config.yaml
model: "image embedding model"
dataset: "renderings of 100 made-up gadgets, each built of a few solids, in any pose"
train_examples: 97500
image_size: 48
crop_scale_min: 1
horizontal_flip: false
translate: 0.12
color_jitter: 0.1
targets: ["finish"]
num_classes: 3
embedding_dim: 128
arch: "vit"
norm: "layernorm"
norm_position: "res_post"
activation: "gelu"
head_dim: 48
fused_qkv: true
bias: "all"
qk_norm: true
parallel_block: false
moe: "top_k"
drop_path: 0.15
num_experts: 4
moe_every: 1
expert_mlp_ratio: 0.25
experts_per_token: 2
shared_expert: false
patch_size: [6, 6]
layers: 10
width: 512
positions: "rope"
pooling: "mean"
am_softmax_margin: 0.1
am_softmax_scale: 16
optimizer: "soap"
beta2: 0.99
lr: 0.0013
beta1: 0.95
shampoo_beta: 0.95
eps: 1e-08
precondition_frequency: 25
max_precond_dim: 1024
one_sided: false
adamw_lr_other_params: 0.00085
ema_decay: 0.995
steps: 9300
batch_size: 64
epochs: 6.1
lr_schedule: "wsd_sqrt"
decay_fraction: 0.2
final_lr_fraction: 0
warmup_steps: 460
weight_decay: 0.1
adamw_weight_decay_other_params: 0.05
Rows from block 7 of a small image embedding model, named by matrix and row number. Rows with one number within an expert belong to one neuron, the router's apart. Each number is 128 + 24 x the weight over its row's rms, rounded and kept within 0 to 255. All counts start at 0. Numbers have three digits each.
Before each expert's rows are labels from the 100 images, of 14976, where the router gives the expert most weight on average: "responds to" is what is common among them. Only what is clearly more common there than usual is listed. The data: renderings of 100 made-up gadgets, each built of a few solids, in any pose. In brackets: how many of the 100, against the usual share in percent.
# router: router (model.blocks.7.mlp.router.weight, 4x512, trained with AdamW), inputs 206-308
# up: expert up (model.blocks.7.mlp.up, 4x128x512), inputs 206-308
# down: expert down (model.blocks.7.mlp.down, 4x512x128, transposed), outputs 206-308

# expert 3
responds to: glossy (79 vs 33.6)
router.3:146136167197131114130058118152114135096124120111120124108114111143120157097113109126119084116118136097179169102135153127140158099166158138096111126095105124162108149112134134124136100133128134127142162101096153082128101086132134137109118118133162106119158125132109126103144142156124173112078179140107126137094
up.7:120149130155146118101159107150107107163123136129136143092089139117080076119182125123154076173098117155153136117099087119108143130149107118117119132130120140124106109177119142086111158097120133111116164168122107198127127133128123071144130115109113117174102113104116122089150103114167153149141121102150134064175
down.7:141096134093133168174134146115157150141131106115177113140123076098116082174114143124106149101122164139114094139129115134189104124137113137127156122126135136070115164130109130156112091121124168115181171115120131161155142099103094165120083111121085084146143166125139125106168056121145087173141130152119147143115
up.8:182069101159124162146143089074142126120144123066125134099125120092136167130136089147096135181125128144158106106108155127132176085091118131104132114165103159100156126119137181147100091126096134104175149120109148136097122080116152141126132144142088143160106091139160138117132129118120100100116155103148126124116
down.8:105175089105094112143159146176176126117134126116141146169136149159128093139114140112116154136126147131119136140106092157198098119147125117106124130079158114161092110117145154141092160103175133156091120129123113112114192154135110104159171125110164142145160118156125127115174135146172156141151112131109171145170
up.9:128118071087117136116091143155102106122110161131117116120106077122135102125098124096093131132153120177121172135164102141140107148102134173130144158126117146095120134108092117100109122123143122122124136141137107127116117158102124143177127135138116088131141131085084206132130141130130146163163094099109128117114
down.9:134110141146114090146146165126129076116150117154126142118135178099126122167094175138108134144175168090121112136144154127066116162161144133134155156117092064091108120141123156110155142105111142135126142143104108133056153135123099165155123142124098089159127087090148107127104132121132162137107138127134136153089
up.10:123162178158085111095124106119091089113151164129162146109157134125094131084122145171099158109085143118136069116131146095074132100080135106104123111137166087137105091126141112111123121125118090080118132166129142092158100078111135155149089141128118104091111131153156100161123142179127138101129105156126078130152
down.10:142106134138128148128204158128148138201158115107114109153134116141129107121105126104131131143118084127106172141157116151117076129155107109123079102127105157119151186125092164129115120107114165163130161108161155143123172109139108111142120104118112091140172103112111130109182141117170096135100170128120169120144
up.11:156122141106160136056117129135118105157125144150077171159139117097155136122156095169127143153134118106144115110090130078110147105113104123121120157133145132117125088107137128135124137151095073111171105180161131094102139090118121128133158120137140093155118122118150103116122131165112099102125112173111125147121
down.11:117126147131075112124128130143136159152187099105160091090104127111137134082110094111130120117133169091168132110170167124167115133157136111133137097153143120156106126169153137097142102137118155073088170123080135092135098139132125092157077085181148092112161137131078116094154143121135101099143183184110099147126
up.12:121105131126125118116133136120099137114124057147099155124137127156130152080146099139108118140169137074132160144147131133152156128113130124139161130175174156164099141159102141113117163141161125179136109124129132152064113087138092113116090080131095127168180131131155136136155112098172114108135135124100049134158
down.12:142143137157142130133105159138093098108126135126130142171120155099094136138128143109148124147134099146150107091093168109143140104158085110135145092148147137149098107129131135146079108144084136121115121149112131119139154098184109110110096123111117141106104084152110169096146146166112130114142108136116185127183
up.13:120143180138152165133100139100140108096147126067108130134115129096101129170087086164081189105088132137140114107126166098123142108136123165130139116156140149132142172124113126132158139104126134126103106143148185139112077123131142155153133121092147121131149147095167139174138124130110151086101179154134113113159
down.13:120126144126118132104155130120118151172175077145126106166153118133136135127119128107125130099144133109103124139105150182151119151096119119133108124115123156074157098118102107137102105117139135152174106121099064105124177116143132095141122180140142120120067146150115110130138139149156138129131086143153124128137
up.14:147155129114134136085116121170147130116108123110114146121091123103174157140127124101198099115109192166145115103109127151189136140122103141092135119151150141164089126129088124120129149107135155097116148110143099115105180119137128100112117119124160084126139112115140115118156144150158107122090141122117101139153
down.14:153148121141161153142141121122136148088093101135117146158153177083103167143120116137126130165118118125124121141144180142112104102103126129150124129106113095119118154118149115146155132164157106161116105096128126090110104153094108129111127144127133082140129158151142155116135158118105107091145127157103056151157
up.15:168156114121174100111169151117089148121140125108140124123113150151150141079168132126102154136129142131109132130113109132109156125159132156063114109090098170115171117075126147197092144095155100123062109143119120168151139084123093118111121105133125113101216133152139124109112096139130140117164078152124132157175
down.15:128110120132123133132141142090117124143141170132092166120106131142104169152147128108121073141136169174136104122145180138133104142146132111140094109107095112123157160114161090137110147146145118127130114103085108123143119154143105123120131172167141122161093125099141133120114127132148119148148109136164121116126
up.16:144131120108121140112125122116160145143091155108126188163132124100121115161152111126140110134124117185143089182168138122109191127155151141124119134126120143107119095161120106107137136122107108162122087100147135155151142072123118116094149129144129106142102110120194087160114086119168131104123153180139120132128
down.16:146087121139092120111106128142095092093146135109102101122127174141123139124127135111154141130127158134119171081164097149136141176140132098117134104153158146117141117100103127151109127140108122159100124113127162139120102132115131134119124150089147163081103116136120115084136156109126124128147124106119145123109
up.17:177109133160140118137114159096125119102165145153112084129140135126097113118137120106171179119142104121113106116155106119094117135089104099141161101155148064155127134162156102152103127100152123126112133135113142171103081114084117146117108093086128132104103097146142094140110146126144116148106105134144127163175
down.17:150115122124122128137148124158097115148140136122097101116134129135115098125110154116119094138126088083122132163160129142137145136126153117128102143123152160106111163148131114111134078089101119177111180105130143142165089154101153106131123189121109126144126102121064136148105137146105145159127138128149096117088
up.18:121093168132108084106125135119119110152143173119128111120174108144117147079121148117109120117124161108097136110114164162143152112151164111143138136117145103147142145094129151144164112167117123129122125139139102139132124165135154143072126149076126132144115178141114094145148157126084167089115138123115115140130
down.18:138098135157157139122101096119144118126145095126107117131112178124114133136117103132111121115135122144147121123136083105130114107150094097110104137120152083113169120144114096137153140126128150149101143131105095135160149132152133123152138113169159102141116131116112114090148149063112103103158163155128123162090
up.19:152090128126088155160161122142160121130144066111162131130122149160113118063143130127128100112115170167125097097126107099108098103122142118108159141147137143134100118107073124132156093139156144157082158146148145151141086128142116145131179161169103123121131112137148164086087141152150149101104092122100144098097
down.19:114153156144119155108133138146120135166116152161112116105137119119131165169137121145110107143100160098129116128113081105115162122139160115153134126139109104123157153128158052137152116109132155161149144125101093096116104156130165148142110170101128156124097110123101134150107123130129134147114152101110073111095
up.20:139155092151192137146159093113147137129134169146141149100120123078086169111165153107140121134130179116122096148095113104104108135092103138177143110114098140127118120093129108100155154100151120079137114107135163146155112127140180110173164152143152126150144129127142145086138114157122108157096154134155110117147
down.20:092129117132101174105148095137155109131156130155099177098124165134130130153074119117128131145128144117122131105104109083113164157160155117131085108151103124138135116081165051131116131105091139115117147157114133152126102131147122169143068119105114132113079111154116116172133125124156125112136118145126115118147

# expert 0
responds to: metallic (91 vs 33.6)
router.0:140120148106163150095129146125143086117149110145135148140145096108158133088149156096147096141171115134139076136178111107148100123095089114163167112169139116129139126133116122108116107136153117138150119117140093110096161152089128122095141145097185099109137198146142101127091125131078095105143122111121125171128
up.7:114127100148114075108152136135130141162179135165148119124114106111138125155130108122149146124135156075144162141133095114137165170133141116153119115125182159162116131157103120126099120126160135130104125147122118111117170155124146131152116151136114140152099129109155113155115123132132126147123105145138179107187
down.7:126135123110097127111145110156142177119122136102132138140136100162148127137194107125124090143096165139102060126135156130187142147119115134114130160131086172130109148151101140134102122120123114104108076131105127134128124149143125119121111131097129167146116119145122110113122068096127142150137098099107129157188
up.8:145151146119128195187146168110121149141054142108127148144113191130121145117136106147155105100099113177111171132127110121125123074120119130158128124155086138122106151144125111153150116120116127103115119154103113135117115091107128098126108148106154083129146160133144131112114120141113162107132110132136120109154
down.8:089109123141143126105092148127101130086162160081124147141113116158150117108095139095088147125130098170137133137154117154086118112122140103138142087151154168137145157148117154123126110128120082182166132183120151138101124109135130084116106103121137141129142117143114103136104120104173131110084138109142146137089
up.9:122139170171108152113116138101158142107129114140153137116097115119106133145079110092125068124112128150152103120117110129150127150080115137070141152114143112117140133123093111120132120153116165120108166201143144150122169032106112134101186139145151154139110111114178116171117166130125063149133146114098103111119
down.9:111120100071119156126091132150147143108096142132172120123129109109141139102129140113098121101127123119152170139108128135125130149158125126107120131110135145102118141143108167153129157112129145097127128113128082084145133109124125109131120127120132123122154117118117103114149100080132063108143116108136169169136
up.10:151171185115145105158159160128120107139117123122132174140123069099162115148123139102159125131094131151099153106144131154118153099169149072161139136120138135143143188183109172055139135101138122135101164113143134103194108082153120130148099116120062124120140137141150163133058130158132114098091123115142155125100
down.10:137104153147153137106109155124140119120143134094103085126088157091093098120102157149120127147143156138126109164121137146143118142108196107134111142139155127100104104147118123148116137134124112143111121145162137146136130163143101073123162118141121125134098112127140121135147086129101111173124075142147122132116
up.11:121139139137113153093131144153186079113105098124130133149086129127123165118086141152123144154132128131121134121125093127192130123148092092106171145127134094157109131104152153153118122157149085134107153129148130157098178133131087120152075118142118146137135202127139088147095131136121098115139155089150110140144
down.11:164163144134138139173166090145066140133120116147145105108146163105168136135116150132093122118126157122116139132141158099116160115118124112116159102145121125147189101161128128105187128100124167150115129127118160170148117102077160170119132129127194138091109100143117139097100162139165123142103134155164126141104
up.12:131152105099132152114162106147129119155127115150134148175124164097130149117132153097109154114093092135125112119108136141148132112135152158126119145113131084121154075145166097140131129099165112127092100100195128111096173165151121106135122118131125168075084151152102092100167139118134135126137140062123143170182
down.12:109112093112076128107142142153135152092136109129150109147163083140160121117151092106132116143196147161104101185206145100151162097079137113164165146079131147162133121150117119122137125135154124145148130127094144161118096141107159154139130071135103114121130168101130106144137110117145115165153110142132081151119
up.13:140118103117118143144108137158164123148128088108111132138132157123134131145116154174147154177071125150131147137116161134161137135051164145131119115134139146114121130141181136121119149143108099151145137163152176116107164131138115099119143080108128136093131146114112149127112105139123148132107132132058135129127
down.13:126149152148146150108144127144082141123130139140128084142122107151120116101110119122184139112130145117136154106102077095168122150131132131186119128095136125138077144121124098122128137085167128126107106132077144087124104152147145172112076141144133127148098143148161146140140118143118119097116113127153139110120
up.14:095095123158115101106138089104139154163090140145152100112131128129136151138092159168089132154118168125178105116120103181084071120137099112159166110163146135087139153142148106108132149113144105140162128167143109124102190132129140109152126113103099116109072116133102111063128140104130121148127151138104117164223
down.14:160103108122125102145127145113129155136144140159142139101067109103117138126161092070148146119117119125139130163140134131150154118126156145097129082135138155110112144109128128110131118122119137080109131085181121133111101149129088116154099124093130156175129152090121094166126120069138128134115082101118108128129
up.15:161134145128106175077098188136119105135121135138140100123140133149141130119098169132108088135117121150120133124133175139100117115134071130164136099113125106139132075107154127138152109108172110153124139121103137161121170104102139112133114127099113110140139130123154102148121096112123128105121083103148143079115
down.15:099144136092118098112141129136215126126113158117113144106172104156114130111124087115151137164080134137120131125126153103127125114093110153104159134136130110098120102142194124121147153135150123175101103106142104106143098168158121112153184137124142152103124167168115080200113081108147124159165101141120129163139
up.16:118145124138152107117133150087161124130144131139106126096145119092089139135144116127168193116164113095086101111110128133150113160077118105135122096149136128133113069079127097132158117138109152061108120114109113073093130145141137181152116169106128133095082098133115149137135136134129181155133145154148135140166
down.16:110103188122104119113105149165139119110105114141110129170122138117159131157138129151171091166160181126114136109107142144124148139174138128112104168130148139137145127153164121125152103101126109152146149129136111173128116131140126129125125136091102145127118083116105083125155077132095112140088088094136104164090
up.17:097162130129151150103100100141128128096134119129139139141129136131143137158093146121154136087084098133152083155150149057086165125088132142125161136136151096144167114081144128126119108091128183140121113148145124170122126133185121138108150130095171105098163127091090080161144129146087136085115103155158135089103
down.17:089094114087120152144134154114128117131117180130100147109161164125130156106146130135130132121121133144101148136084166112073099112137092114091085104144157132114099091105086149115124146168143129121117146092133146113125116144100143099149119091171149152128131105150102120132099114148158104141109154148126105149158
up.18:124123108101134110114168141182151131149132124080144100132109129099086144133109124173128127075139101084159138114143113107149156126145182123139155142130163104139117100107112095142166150121137106139139119143156128174137103130096123128122107099082109113123105113149098115167092137125113119132142161145123126086115
down.18:144080080153158098130120149127116156106116112133101111099161100130127128142137141140084119137167155155120079109120094105080130112127121151127072107097163088149120130136110096156144133163124130083126141158127123096127110124056134134174142112140147109159150138096115143140120153142105132097128114101085068134113
up.19:129112169116158181172135140132140171139107092162157150159125123153143119107150136127116117134092119140144138105136141164135132121107137154123150130133094140143098132095146158074182143100080124108127131166122119110134166105089108134137118107112119187125160145088139138106176102124095151105148157119138115120120
down.19:141119163136122144099110134089138108115156140127130140152131139146099137094135127134127143125104109129122122167124134152130125126147092102105141153146153156112088110155120136145136115176161098119125156139119098110150132116075097138154140130143136119135118103123140101123140139104139130105110117100120085155109
up.20:161173120181151082114133143146156086113154151138119082081180155161122140141101131120110175105131119106118125111111165122161182118096112132113114125120114164120093145097143122147121116151137151156133130127125102128075096133092176174158144153132125134164130126142098116142123119121126145130155146153134149124097
down.20:107127113113127099169122122140112118095119101100124095107110125115185072124070182125133085122161158120111179137149135090144136148159118132139146112157123160088096125148148124130152140117149127114130107117106146124126137070125108093166102149143110154120124091099116161094105141123093101131161155117140123146138

# expert 2
responds to: glossy (72 vs 33.6); white (37 vs 8.6)
router.2:122122111092131116126138114132112090103112150132116137096107126139142099170127137102122120127105123168105160156133120134132107173108107091171132129103155134092141123143137119146096127112103062155146119169117153138114113151126099118152111130147108159165103095096124164151131106130158137137132088110150160111119
up.7:115117126109134101148124157113134136130101160126161143147138128124150160120129118120119149119095131124169173124135134172144117147117088124173147146124114139119085118130116101167155131102183132086126085115150142134121136162139122126214107136092166097151104121104158116106118140120130142086095117118096120094139
down.7:118134129111141167106183141140114108098123107102128150128134133158141114131175156096159124131165107123126112131120151116132147149134160138107155174157122111137116114138161169112073083146124141133113186153140101127187122135097138149091098111163116133148091088117116123117110111113132110152105153113100171126128
up.8:158174138124152084141141143100163129184107119127151159102163128130124167109115133145117108148139159102128086169092119107104129136096098178135139136108144093143140092085134094154129134166143133200121115149103101127090126165136119090134131124130156107163130120129105149172150167111115130123115134117097129155159
down.8:109148102115118132134128125099102158110104162122124111083114115116147106107086167157106162131172090125136113132145138103143117134140114140131129122137111124122124120160126092139121134134086147094142093123143138100152138138143108193112183098129113143142139126093173125131100138130145125136122135112151146125165
up.9:104112118122127112153096160148123129161116095093138132141135080135159160127098114153127142153081101167107140164111140132159096131092076098121140154167141106100144148092119147101106138153118145147181164122119128176145110127150138122100122161151096148153117123115138170146145113108089161134128097141090114145073
down.9:134105099110107151147126109158162145107116127121146128107077144120149126134126172155158136129118124144140122156112103142121104116119103145116123093135153119149112116150071181132133114110096113166122109095166203142144118129128157117176156161131138174094136066107089082096060080152148099118134123152143126132134
up.10:127140099101105112172125096129129114095120139185139122069159124160137151158151123115140096136111142135126081148089107156168108115111141146102141097134101097144088134067138099143125138119133188113128110135134135127112121164147123140129138102130126103120113134121160119137091124092111124133150117130094121158130
down.10:094103151106121158132097119121146114114103106141170145091114173084130123090116129155110137144134134088118145120137101160128120131102105107107157212097119131057104119147151128147101129077131181166133161111142100145106133122131155141107120076097130125125159144105132162086159120113118145163149086124126161106146
up.11:107149105122129123111120137138116103122122152116168149115131095130146147132140138082153104117139068124097129126136137096103126132104147118118134138128119146168125144133086094179135122162148143123117096127147123132102118121153177136142167086135161105116137145127132135072117093133098134135126144166146132144094
down.11:144121118146175122136087151146130198120075117108094097122147138181132119118139118147134105159101137103143112109108106130181125125155132096106102098097172135159136121118097110135156130149112118152123166132084139141111168094127099111122091161140157111147112085112117090132140166143139140190098165135135126098110
up.12:141154174141160126161118144134121135137096153118138141125126148110113092153146072094164160092128074146112085172132131110176142095163129125114132086119165122114135128133119128108163048128139092126173107119107105137111159126089128124106152153112133164123093096123152152119084114145147140108107145162167108105134
down.12:122129126089090140086097127115130107142146121143132143145137150139122131141101176184111120151136112092187108055121091124069070133086124111152139126138129115133163128100086101122125134173125143124135119130146168117130089131136140114176144139168099105155163151164156114128117131131097148108110141092096115122114
up.13:135140132126128111107147110151141116084124154150166123105152093104117148144111146169118134129130083086105129131159156119144109113131099147162175131139147138130126140113142102106159130103126139119105158124106139137131084119129147149151120152128118120113142148094132138070112110169155131111101121161149153090116
down.13:140110144096101089146148127086096105107170106194121099083158149175126079201146153095155136139125141131138133148105130125115129090152129134101112129129098104154140155114088162096123168111148148161107110140111116140106148123094097097087133121143162145148114096135134161147127133099168133141144136106109121137112
up.14:145124106124110142119117114114122132096125149135154129120174129136146120189164118138115140144118112162151112127096123110160183177120139110144101110167171089150112149109150123143139090107143105117125113090096080136150121136139114143139131111177149111092124072173121119100145100127171139150098115137164131128147
down.14:152099104122138163126066141121127122146116123131146084152105139115134135116105145129164129134147134132099123128124142134147155148162134110121155140121166120109109158144150120142100135113148154118148162153100184119180122120133138140145131141125128111163119145123123122102121127170093158142111132091125086168135
up.15:133180141114126147091147147085169119132144137148150116140184135131167090136165161115137142142121097130096150123114159157092136125124108099178161121140136139115128113089098140141135134119182100066109157154116138139151141105164153139109163143151112129155111073149158078148105159100171102125165131173096086135141
down.15:134098150117153166158077139148113123120145100126118109159179142152137101134152149168126196136180161143128126162096108128141135150093121131115079098135125156121114138154154118121153128143124170115148128140092138116134114142102099167134125157139138106085156134100138153122159135087126126096120105082134137153140
up.16:174137114136114071118142154106165098113149164099162141141148118112127135155128132124134142151132105094132125128089127130142114128135139106172149129109164155113099181091140153129114127110113110163097126127191088129135147129096148115141147140131071142126144117141121101124144129127121131147134140128147122125124
down.16:097140120123118137145105107135142098135134115128141129142114147147146120108186088084125156111120117203151129148132139121102100146122130149145098143137111144099118048074147136106171104145129164145165132088101152110119144174157146147148144129135156153092115112150128157132117163106126106170156117126144121138144
up.17:097144149129147168141097159097140159143094148108139116116128095124073132173094140125129153139122174167115124097124132127110104103128124122134118127186119145118084099076127128142104127117121156112126184113144178109156126122141161128108140155139110138168145133139124119110163174142099131118100149127126153129180
down.17:128132141122117114135128150157116131152128121123157112087165114148134138076161110152108146155108063133117146117116134108099140112155118096145106096102130102079172104162077118129110151106135162114146131153122130147101152120139101096160087134149118119132118128096170138135104080099156080137106129112132148143156
up.18:132165152123099114116147098121127109120097130098138091120132156131172115118110100137102153117142138116143135160131157144151115109139130135127128151108151154125135138138129095087109143107150091123108102118117176111096142099119130172186154125124086118114144103155093124131111164099160141149097135139109131178116
down.18:117101119171109139116145121134159111190110126117147136140136114139133128135169164160147136116120156112135101094127116137183133125139147128144142161110091131147117081126126168149108099151131138146143145145073125125135189163150118123127099102166149162130125145104134140113116137167098109140137110125128095111099
up.19:111150155099132170137132153108132133163147141150096093107102148102144116151137098113116154091174125131090134119196137156130148136128171144142150144133153094143106095124112113094125105110143119151147156127119160130136186135105186112122124144074130125123101151158144071167123128127136122168124113152137141136128
down.19:151121155145105124145104112167161172114096140074128106102145112063129136130096087118155079147153169132123130127154087098147146121142108096109128139122122123137138158146147154138142130136111119100133145124115178101160111102121120141148144139130127123115162107124108145119108150142129127155112130107117124119128
up.20:123128140120141133118099143155116131126153146136148095134098112062155134148112101117122121120132117088164153143144052110133115118125119125143120125106161143177152124123140112165147158132178112128109140107149153110134127147158144133142149144123137146109143115108165074165115122119088169129102133136116156141101
down.20:139093116123158113118136137107147136137117121134147121116134171200108127153130052150161101116123154080097147123109121130109130166148103118140095121099098121142112122108089132129099103103158081163115143122098125178162179144114141136113118135098139130081111095104099145148133099110133191139149154160099113149109

# expert 1
responds to: matte (100 vs 32.7)
router.1:121150112120095131139151132113132189193136105115143122148123159122100142143132095185119170114129160082117111100078137130110161119162167163072108136142125133141126116107114118134155143134120200077096136130153121131152123115152147117138158114140090128130119105148140103125172141116145128147139143158126118088156
up.7:138122123152109130135190082152146104124133144129139145082120082157143169110092110116168167137143121118140142148142151094160091110099125157165161111155148117139168163111150104123130140142125131085140146126131144131147124099157122088140127137104087133165142126083116121108111089126146147163159168130139134140115
down.7:155137114132143104137113131133122114103148112138176130130145149114145134169177101121118136144148120130118134139073159133101150126150160072118148111105122114161108100095153129104157147132135149126164128107110157182120147122137166138094155157110092107105136135070143147100108134084122133096121136099126142153084
up.8:111152162139101105078131158132085170089127131176097143085105123183119127120120124158130137119123178135134094134123151151095158145115142120103149085103141137081172125091100146099091104082135137140126119114108150187104171089100071120099141153120145143138145136149146130120110123122119134123133141158151135117150
down.8:123140089132143095129122159082155142154085127134140125140126131126145102118120127136166139138133107126160096116111121154105104117098125106153099137138113142136113147126168099120118150113172065121125130112099135144127151096188146156154113123132164149080144145135127187118143125094132150119123106105147122142125
up.9:174082144110114159128129103131144032148129088130134127164102133141120084097107169160158153121113130128139134067147142130155109126158131088101146128173121149172114138081111148147154123116144113122109121120131154137107132097091114115134107123136106110151134165138175139105111140153122104095139136117153156113129
down.9:110141117116126124161109051112119133127121141126112139160147147156114113171102139057161112088108163194082125140102081120117133112174137167120130071096101156116134155176133110154177094112135110151105118154093084135115147135121122099110113138159164152136114131096125143151119154153127120146119132121096117133107
up.10:105112181204169118072140139129110111117138129143101145125161146168091111121166114110127146081169165091153117113139102137144124133117110143131078099183134093142112144092123109079129121126140108144157062115108125080149160175137129119148127134142114163100131124123162124120130140107143138144110138121099112116127
down.10:140199154100127173115141104130108114139146161146112111152127160118128113112121157126126094167134152176133147101104115138117124077122087150119144130084092150137126126124101112155137105141137147169109127099108162104106153133157096141109133136131109131076083148149123145130128094160101122162148125142122115105114
up.11:144116168098128121112143165091131138120148106087120140142120113133108141102132150085121165114156106116166146124139126096137106159126094096143098149146110094098108146152110118169108116121145120126151145128145139112106123185107145158084125191126160109134190143116113164159162145089122133134160140158121138135098
down.11:120130138140096141122099133162136139150105136082120114155124108099090129131100183114108119129098103125142153085171119113069169101139127133135148107105098121128107139122131131116133147085125173132102080140121199126096154102152133136150132176148139095118119122102093070108122136112090132105095143115102096161119
up.12:140107167129126140140123138165118131153121148122148142104127101101098130076150147146134077161135128118146144168172135102114175152125133130131145137113102127111113119108141118107143111143117087103106098117108161103111158106093115114175088141190115136131186120151144138152138124133140108135063133115092151173124
down.12:143125103118177137126127151153163148116124109133097114162097100117115094112076145124165151117151104135148125094147154177090139135104133136116107138151082138114107147123098121128116145115103104116137147143117116130099148090128106139120144199140093168134168145105118112113123132075108133166121106132074130121116
up.13:160142154126157106091142140131129116091102110109160118139076137110183121140173144118151155140162076082130184137157084095137142101080122100134125109149152134118129133120122103175124114152114115114101144141132132159124154114130137101143128098162171144180086115121107130150131125095144139141128125147100095154102
down.13:095156142140088133138109110114140142114140134156148144170124153121114138144123136117118107158129110154118150092151131137161156094158135099117095097128149133116147116153134138126154100151080114135152129105149126117135122133128157131147132126118142113115113172134092138109107151160113148113100119139152145115154
up.14:120064141136106147168116130112108139131184105131095126101133104150142125135106127139119105114134138127098158145109146133100100153163153106077157122149108134171144099138163119149132136135158174135151116176077103145092122151100133088133101168106100129094149130125138116186117091127134078173129128157127142118099
down.14:177134117120115156120162138155107122146150146104103147129139146154120128141133108136095154160135114108120127128092130183186121123094119093115114146168185075126143143164100098152079073098122116155127132162151127106125162149125161127147141136102113141162087144109144120077127145085150131112124112108174172135104
up.15:096129103097122177134148133127136132112103133117150152108148084138169108198110096112146106104132150134103138090136144135150119142159144105160101096111115122109170130117157122095107130140103130152138119153124096108139120163164124107135194172163149113123102105053129094134122164091133139120107135115141144155126
down.15:110140117085134177117132104141096109143128092086119154091130140114110130099086137101136114144155128120126146095085100130114136170113148153133135132103123182152172144122164110139108140127163134144123163129139160125145149131205144126118115137111100116095127099129103169091107122117107171127168145135134128095078
up.16:123085182153134153149130172113099113115096123145135107150141148115173143125159116146138111139113117125143116127129109148139126109134131111149102111127111191141113173125103131133120104143144140110126142141108084117128128125131136081172115128154124084101126137118128166157094174151090127078133069127171152116186
down.16:125113118115130128131102107109145127123119173121124159155131132159116120146127104123122134136119113123117131108134109153165095116114158112148118150094152118140120098145151093129149104158127108167126131117136174074124127102142106103109117116121100139141103085121193126136132120113142155075114139140157146088130
up.17:120154129148072104146138110127148126170148095128124160137159095144182135112132130153154136125149131114131133126185151143168146128129092084110114109126110168103130104154115115127140101105109134158141113148096147083150150137132100119127131178156109117124152129126108127136170101152151119132144137187102173159123
down.17:104110144106122153104112162149153151145127086119127138133122132125157131120140142149147146132131144154097152178149178082130172116113073120104142145193136096154123127137106108163082118106138139141142154129148104143115144137120137153085126110103158124094114134122116074125098147116141148095074158076112153097135
up.18:197138156110128153107127129131120167124117136102139105149089150130144117134095102107089127139138093125128188112128104128119154124082145134114125129136113134101126117122127145106116188069171128122129093119142105127100113118110099112125131139126169082106130161146069160063147095172128144126095124135135138164145
down.18:136142152140150123120149157142163134141141159081123148121097169111177137124104124121133128165099120127145076133074123122122125141141147139165142095176125124112153148112084138105084150135111131079141116158127158109121100090111081127136096105121179122126097110170140139096159093135132093113086123105160152108117
up.19:127116149166149145160107126153100130109146144144126136151129098149098144080132141136211138104118133114152093146147121140159105124158119156143113161121103109110086137113122143138121173152169116132135166111139122096117150113144148146149141166154164121112129122104143114161095090150116140163166168107126144103081
down.19:105156125099162125115114084113113097106126184137084173099117135176144124147065188146110107107110126147121112101110140142094132106152135149088126091148120109137129138148171109088164098098112099154139119109146164118130132150108087171129144163126142150094111142116128141124145119117187159053112114103112096153101
up.20:160111148071148208120082108123126139141120147136109149138140125094117107132125167119158109079146130143141159098142092102146171139191152108124122131141184134151107084126144097097141119161138153111075138098115150165159095149110117136153127105128116147151127073167106097149133138185122128108121116154146141108102
down.20:132115107090093130161133129166133079125127125144153130076155150158132175144133169117146101111122134064118159088157161164116111140125145116122135110105149157098113128084147129125123068090125149104181124152083163125099111120145137139134156102134121135102141129110173114121136094155098150124123136138141082121131